Rows from block 3 of a small sound classifier, named by matrix and row number. Each number is 500 + 25 x the weight over its row's rms, rounded and kept within 0 to 999. All counts start at 0. Numbers have three digits each.
After each channel's rows are labels from the 100 clips, of 14976, where the channel reaches its highest value: "responds to" is what is common among them. Only what is clearly more common there than usual is listed. The data: tunes sung on syllables by a formant synthesiser. In brackets: how many of the 100.
# conv: width-5 conv, stride 2 (model.blocks.3.conv.weight, 288x240x5, each kernel summed), inputs 0-119

conv.50:482530507524492538471513538497518506509522495508547523528462490522501514534452467504525492525535461493530491532480509510474484482511505487499486499476484528505473522529529486520482486503545512521492512477492545520467519531523496496533511561478496528453541504533541502475541536488477454519490502485488474546437517510504515514498503528473496539488514505471560488
responds to: the note G (63); high voice (54)

conv.237:466488511522505494466488517485469485491486500556503493521511525529522503461462519505437491444506501506537520498554486508515511506533472487541527531500517508509524535499472452501488509473468501540497520471466486514509530493492495539516533520549521501500505535470499535481528507537545539486483492506482472503473480528507486531533520497461530479432527478535502460
responds to: vibrato (79); child-like voice (73); the note G# (72); first note: G# (25)

conv.118:542509541494485491478497463461525545521454514511526480537480539519543554487458475509514474471502461498482494498484520476525500484514479528486460516519509477514510482488484522550513468445459513509524547511511504510542536500486509443540476526502533505489499509488513485508467528513513486466522469461492487497448463477530507509498487528487508525496464465481494506
responds to: high voice (52); consonant: /ʃ/ (30)

conv.82:480479546550517502508532468517547551487496518497453519507524501505527476527490482515516499482497503548525453496490495506482542502467499484552510495480505474508518469547495504534495500506440482562475493511498505492545496509543490514506514494512492487529465508535512493502476530464518442508501477513510509563526482476546519472503493554499472505480471506541533490
responds to: the note B (62); high voice (55); clipping (46); first note: B (25)

conv.173:545563505534523483499487528525505531476498514535502493493540523511508494498555452489530505537492504489489509500545529531479486573519506503503528531477506476490509523524506521486487482455470454457512476479500526508532454497478491513524509497516499505482533481521488493486475542495555543527428483509505474503509505514522509519533537449490485495501496459489517481
responds to: child-like voice (68)

conv.119:500546527505534520518502519497477506525465492549516498502515461493469465516580500511484481501514486498456468457459534485501487477546480506504511509469494508518488464485513502513544508506494502497492503480517513506517517495508536522544484509483490510514499515524489518521464482487523510515491469509463494501551480492520482467522528521543466463504497474489486470
responds to: consonant: /ʃ/ (44)

conv.170:508535470473499535507485470466525501517487479481472486510519521510521523497529477570497470473475455508513512537483502508503523488484500516475489526541500479501537491494500499530533530484490531447525524497511519469467542476484498494481478521511528494467458483501526530438483545490483521510517506486529483522493488512475540544527437493462527495494507501440509457
responds to: the note B (99); child-like voice (50); clipping (29); first note: E (27)

conv.92:477475506477537523521483549501475481517477470505512476524515471524485499454509489492515462500553527501509521508513506492506485451466497507467515495502538486499487499471458523513506470485508513532468453511533532474530501452534579487523522481524520473543519541491471532498495500445502500525493476471520497503459498508483516439488507500466508439500499501499536498
responds to: high voice (89); consonant: /ʃ/ (38)

conv.278:479489511531467500498480515514508496493561518507536548545465470508547496460534524496489527569456504502474484487483475580490505499491502527515503512508478518473517456525460453527518571490489510521487476518532542468509538525488479507512541494489514525482491502487515483477544475465500527515529535543492550529514465502510535476490481508468494503488458518504491491
responds to: deep voice (95); first note: A (28); first note: G (25)

conv.3:558527520537498506476530493506504516516541510489508473541477457511508528539528521474494504480529478488470484529517547546495520496450522518467542498511514520488545471524448492503534479517541511517497510500515483556515477552524452533514506495475500562543469490501495517476552533532522483520522502510487504492466447489515532480537499508520524509528508497512502473
responds to: child-like voice (94); the note F# (59); first note: B (31)

conv.277:480563501517494507550470504507490484505515509499481539513464497486489491471539528511481521492526497479478478521489498445543479457523530539516503439482533528484483510506491474459522506500461545473513486526478516477515559510485508513534530490520505505496528449530466500495512484517489494529516555491507504507516506510501491516514455597525554482504521504531526502
responds to: deep voice (83)

conv.59:532514524473479505515538488507505548541512494470513514502512531473464496490527526480479525537494529525542500507497509464512497504512559477516537520522455521536516508451447525496471523513520539478564478512484562532491536505519505460507538481525471491521475491518457469487517517503475459482502471518487491559534487526471520512489541482467508503503478521496543507
responds to: child-like voice (95)

conv.94:511518468475527513502528468544475462546511514513500526507429515521495526495499547503508479495494514494537518515488495454499542486478515507528495536516543513470481490480510504505525480478515467509514541495508448556503471486448493497512510518496493514548548549515478490510450543490504475481510515486473506525498509492499492517535476445494496535495474480508521531
responds to: low voice (76); the note A (57); first note: A (34)

conv.261:519499475526531523507478498528495504489492476487532504490469518478552536493530459520487481518454472475519502559524517486476506440509487478560532511470457494526508507500502524465504498494522510486550486478495528451474511483492466508489487458507489542512500536493519509519498555530506499476498523477502496522519469484503464521481474502483497436454478500501527517
responds to: low voice (86)

conv.125:479468489465466536552487522530504492495500521470516487484512522485472559478501488508506450490541471511489495514489478516517498450459513492487509520478499520447511489467508544492492484539517517492489538479482505452504502485548509504493506511437513486474501501510539507485518494507498515520493509513524484507451485462525535507515479487476483486516460458497489511
responds to: the note G (57)

conv.244:496489497486495513533487508526532489474480540473483483483489541497478500498500490485502556515488464553512553514493497488484540557521483519484482490476471479539499511517485512504481529527495499466510488461490523497445503481533481478461525518532499498495514447519501507526483542498483506526515506533533536509537461494480453506468456498456513499467513527535501504
responds to: child-like voice (81); consonant: /ʃ/ (33)

conv.116:515472461522524554489489547490524548514481531521528524492468486502521506542519520522498492516482437516500495566493513501506522469478529488478518492507489465503497494446512533516530518535503460479524443484498486484511479492496492515468486502485482526483499513509503534485501465514477503488486538478492519493475500481492518518534529514534502507506470512461500525
responds to: low voice (95); the note G (65); first note: G (56); first note: F# (30)

conv.74:449508474484513542449489435522497497504493507485491490489496490517481521540458488452517475509525470512466467531476502533491499506490545557458520446502512505477489482473515486532485484451515516505513505502466479491516505487504509488486462524487508466508480507503521495499499482499521515511476504499487474457506472552500506505527493469481524507456499470481501491
responds to: low voice (85); the note A# (59); first note: A# (38); vowel: /æ/ (37)

conv.28:456499516475500537496508516495488493467500477521509530488506526490531539482472473531537506517541503474511469552515506498497470510499494504514521536477555514549522492513525484498480487534472502459493512553514494531513513479488521473470492518457547516500507533497497490560530508511552480498485518517452520493512511510477511460529464480479493498509523489492528485
responds to: low voice (72)

conv.281:508459498531546538515498502549519486533497513479491454505503481547520499538584473502522477536492531489534512497524482483534486543513537488537521540529534497463516455498540483516498496471475473520520544504534471516518540529496503503475494460481502492489528482490478504495475506532484525472530506511496489509497523510522502517511473505515474492514489534511476499
responds to: consonant: /ʃ/ (38)

conv.52:501490476513455491516510486528505487477518542508480452498548496493484495488563525537519481500532499539487509483527515487505470552529515508511488482513522512496536489528485521515487494485474479510518519467487525506551499500548470471491530516503505514493512522506464525500523504434494513514512474478514564538537516439517523496497448504482491501539516467480498461
responds to: the note C (72); clipping (34)

conv.275:507513448461492473518504526480522485475541507521525503495453461513505470477518517502542553516577423492511529498507492552512503485475544509488517513475537573516487501500517507436485500518470518460510466490482489483507540508511548534537485493498495528561507481472587483505529465524503483458505552469546480498486542513495534508489501506523511499493468503498485496
responds to: mains hum (58)

conv.34:504530477518517501526495514499544530489552512450520506514471516492530517511516507479480534482508489481457481527507501561497527489474510510498503513487501494505496497495519521489512489523517470476500535497512492551497470491450544500493539489494576522519546511499491534538483497526482471455539519502501490485432495487487507488526525519511528488481505488492492480
responds to: deep voice (97)

conv.76:542449461516482490498514504506496513517487516486539498469545486463508536522509536485479525498476498489455481488522476490479475476524520490483502545494502459494471495497493490469487491520465452496536461526443465525484454515494472512482482541499526442504492491526551503509498549471480507487504535471478483473486525520464520470505515500468529474499511513521495485
responds to: child-like voice (96); the note F# (74); vowel: /u/ (42)

conv.88:504550538518504461453507474516523542528547480543476521512461496542457532498510498498523497532504547502497479527480487503494510508535484512443513527508557479490539526486471520487491520486490520427501517520474459478484532499463523488509476517500508519489530469460497574469479493507504511507443479501503514495481484498515503546545493497516492484507506493469505499
responds to: deep voice (72)

conv.128:485498456517510532497499453506528504443507489473486514519501459494489537435536465499474518506452500484478477496492501515544487459502497526517498521471499501481491529519497472523480500471455517526461492477476458507501457548473565497471466507496505503490517508521509484497494501506521474488472454516490486470487548493496508474480483485512487538508482516438486507
responds to: high voice (87); the note F (59); first note: F (25)

conv.70:508495463508484485521449518520544518479502480507509508483501528464533482527500488499450521478449467484509500470490534506461481471447520517513484495490566462469516491493519504482529515500491483489514535518541506501518481495523519522514495506464452536498493504514477539464540522499472533542504508480521484506512509528501534528497525522486467455544518504509419537
responds to: high voice (58); the note G (57)

conv.18:463488497474514520507488497471510496515463502453496511520528496499495487490479512513511540525541482454487448518459511468515499529504483521470519484495540486506499500521522505554510504472459485512439469450501516537487486508517527470506503519477468482515526520543515520528490501486489546480488550515509504514470477492472495465495492478545504493475533505543498516
responds to: the note B (100); low voice (53); first note: B (30)

conv.171:548525538520493521494454531505512513531484456493505502495476480497551476517521480506524515494463522483469497490540495542515473539472518551542512489494492504515499516487489525517497528454466505529481533548492520467517535525504486521479505506486526513501520483480475485486541518454541489452511457529505498521470511501501524514516491424503481462487446489487496484
responds to: the note G# (59); child-like voice (55)

conv.284:514487492517476498497537507487474454472494523481503458473502520465535430441495469458472496482483485507514485509496493512540522485510505515484441500500483517541524465525491463523502492516545473515508515475445481551531490488476535479478473475505492529553507485477507500480521522534511551477469519485486479479482491512536466514514519498509503509494506534555487482
responds to: deep voice (55); clipping (28)

conv.280:499539474527464516509545508495465491446467556525509473498539471509465475505522468496498483486540503509495489508523493491463523516485482487501446493485487490518540469499493500475504495475467494457525470509503516496492501457462467492493503459488524478496495494497444486569528478504485484443469484490483493499514474527489507474471492454463513442447511514432540484
responds to: the note B (69); low voice (59)

conv.77:526544462497505473504477482551523449486531457518511456468517527489498531490466450524523522484525494527526481521517503476467490477483448516456519516534515479529505531490508484533471519504506504496505494462539515523522507454512479515521479473503480496488531526440530474487500498496501525531490459519498513555484486528490512448502515504504460489540536530501522483
responds to: mains hum (95)

conv.33:509520486484481428484509528508496478476526474485516510524517495492490505506512507487522510500519476502518452538516506467505529522532497486482451491476507532508486522492555478512496521555481483526496473524489471487497534527479495485542503507514506481503500464499448487501471486497498494475513519514493480520510550540504503537494540473494536520490487464520482548
responds to: the note C (63); low voice (55); consonant: /ʃ/ (34)

conv.282:514494517538549506532516521510483498510527524515493499464526483466501450489518486512489483537532519510495480558488470528441533498484523473524503473556463506545479474524530492506536477483527473505497430484488543520541483485502547521535485503480526468530493501532513495534540508497512476497484476494470465546490499493499436515508534489507495472502459527498504486
responds to: the note B (72); clipping (25)

conv.141:505503483517464494496463527502492540475497473521505501470490507490468498521504509459519548503500490521527552524479495580512507473485452491488506460522506513492531531463485473521491518485535490509476496508483507464524475560487472468505486485517518535511519520493534546479498512495502534507483516484555466472479527521507474545452530518463466528513509544446498449
responds to: deep voice (76)

conv.19:497538521489470500514572489510508510522472490491531473526508459434485498488520446537505479493481509510500488532478451490483530506512504498499525485472555489498495481483514497489569485514512502511525567450528463524472484485505517554531484556475502490490496488494510481535489499485474520484517532503532497562480498537497465542500493478501501519536471491455493498
responds to: deep voice (63)

conv.190:479502461546507513510462545518459500501501484505521483474583504480509501526512485503504453508502456544516476493509510524501511507487502424490501507565482460513507525512490547479512514510428500516471496458505486507500515474481503496468512488524497480519527472518521505474485523479512477528484522547483481481540495501515491520528540486443496504480494486515491481
responds to: child-like voice (80); first note: C (31)

conv.133:489561513472460518457500507508539474528496510503495506501497523503464480483494508542503521446499512492491507493500514506504505528497477504516541487538508508513522487479486559501522517499510529494466510525463553498488475533505518556506495476506481525506487501515532508514551528498525527466471484445500501543549499497520476456476519496465475482515458557495508489
responds to: child-like voice (71)

conv.269:524495539466502499503485483501562529531504491481469494496499476467488514495518576507545498498476567503477485485484525468499511432490526499497515507482479536518520526442543492497525537469541519467530526478491555544484457505459475478455504532545466492474506512519497493518506542480479521515509538485511543518516495492513513500509517518486470489509522473472492513
responds to: high voice (94)

conv.163:487549463503485513464537534464492520488510547565535497493524532503500471492512505513507509526505531454493509518495495499508437513483443486536528488517492490511447498472469518501535492548545556537454532503518485526519513476492548502522494524519502516489507487480552529520492491463514478509463521539497484461527497515533499490456496480534480500468496504510441533
responds to: high voice (98); vowel: /i/ (38)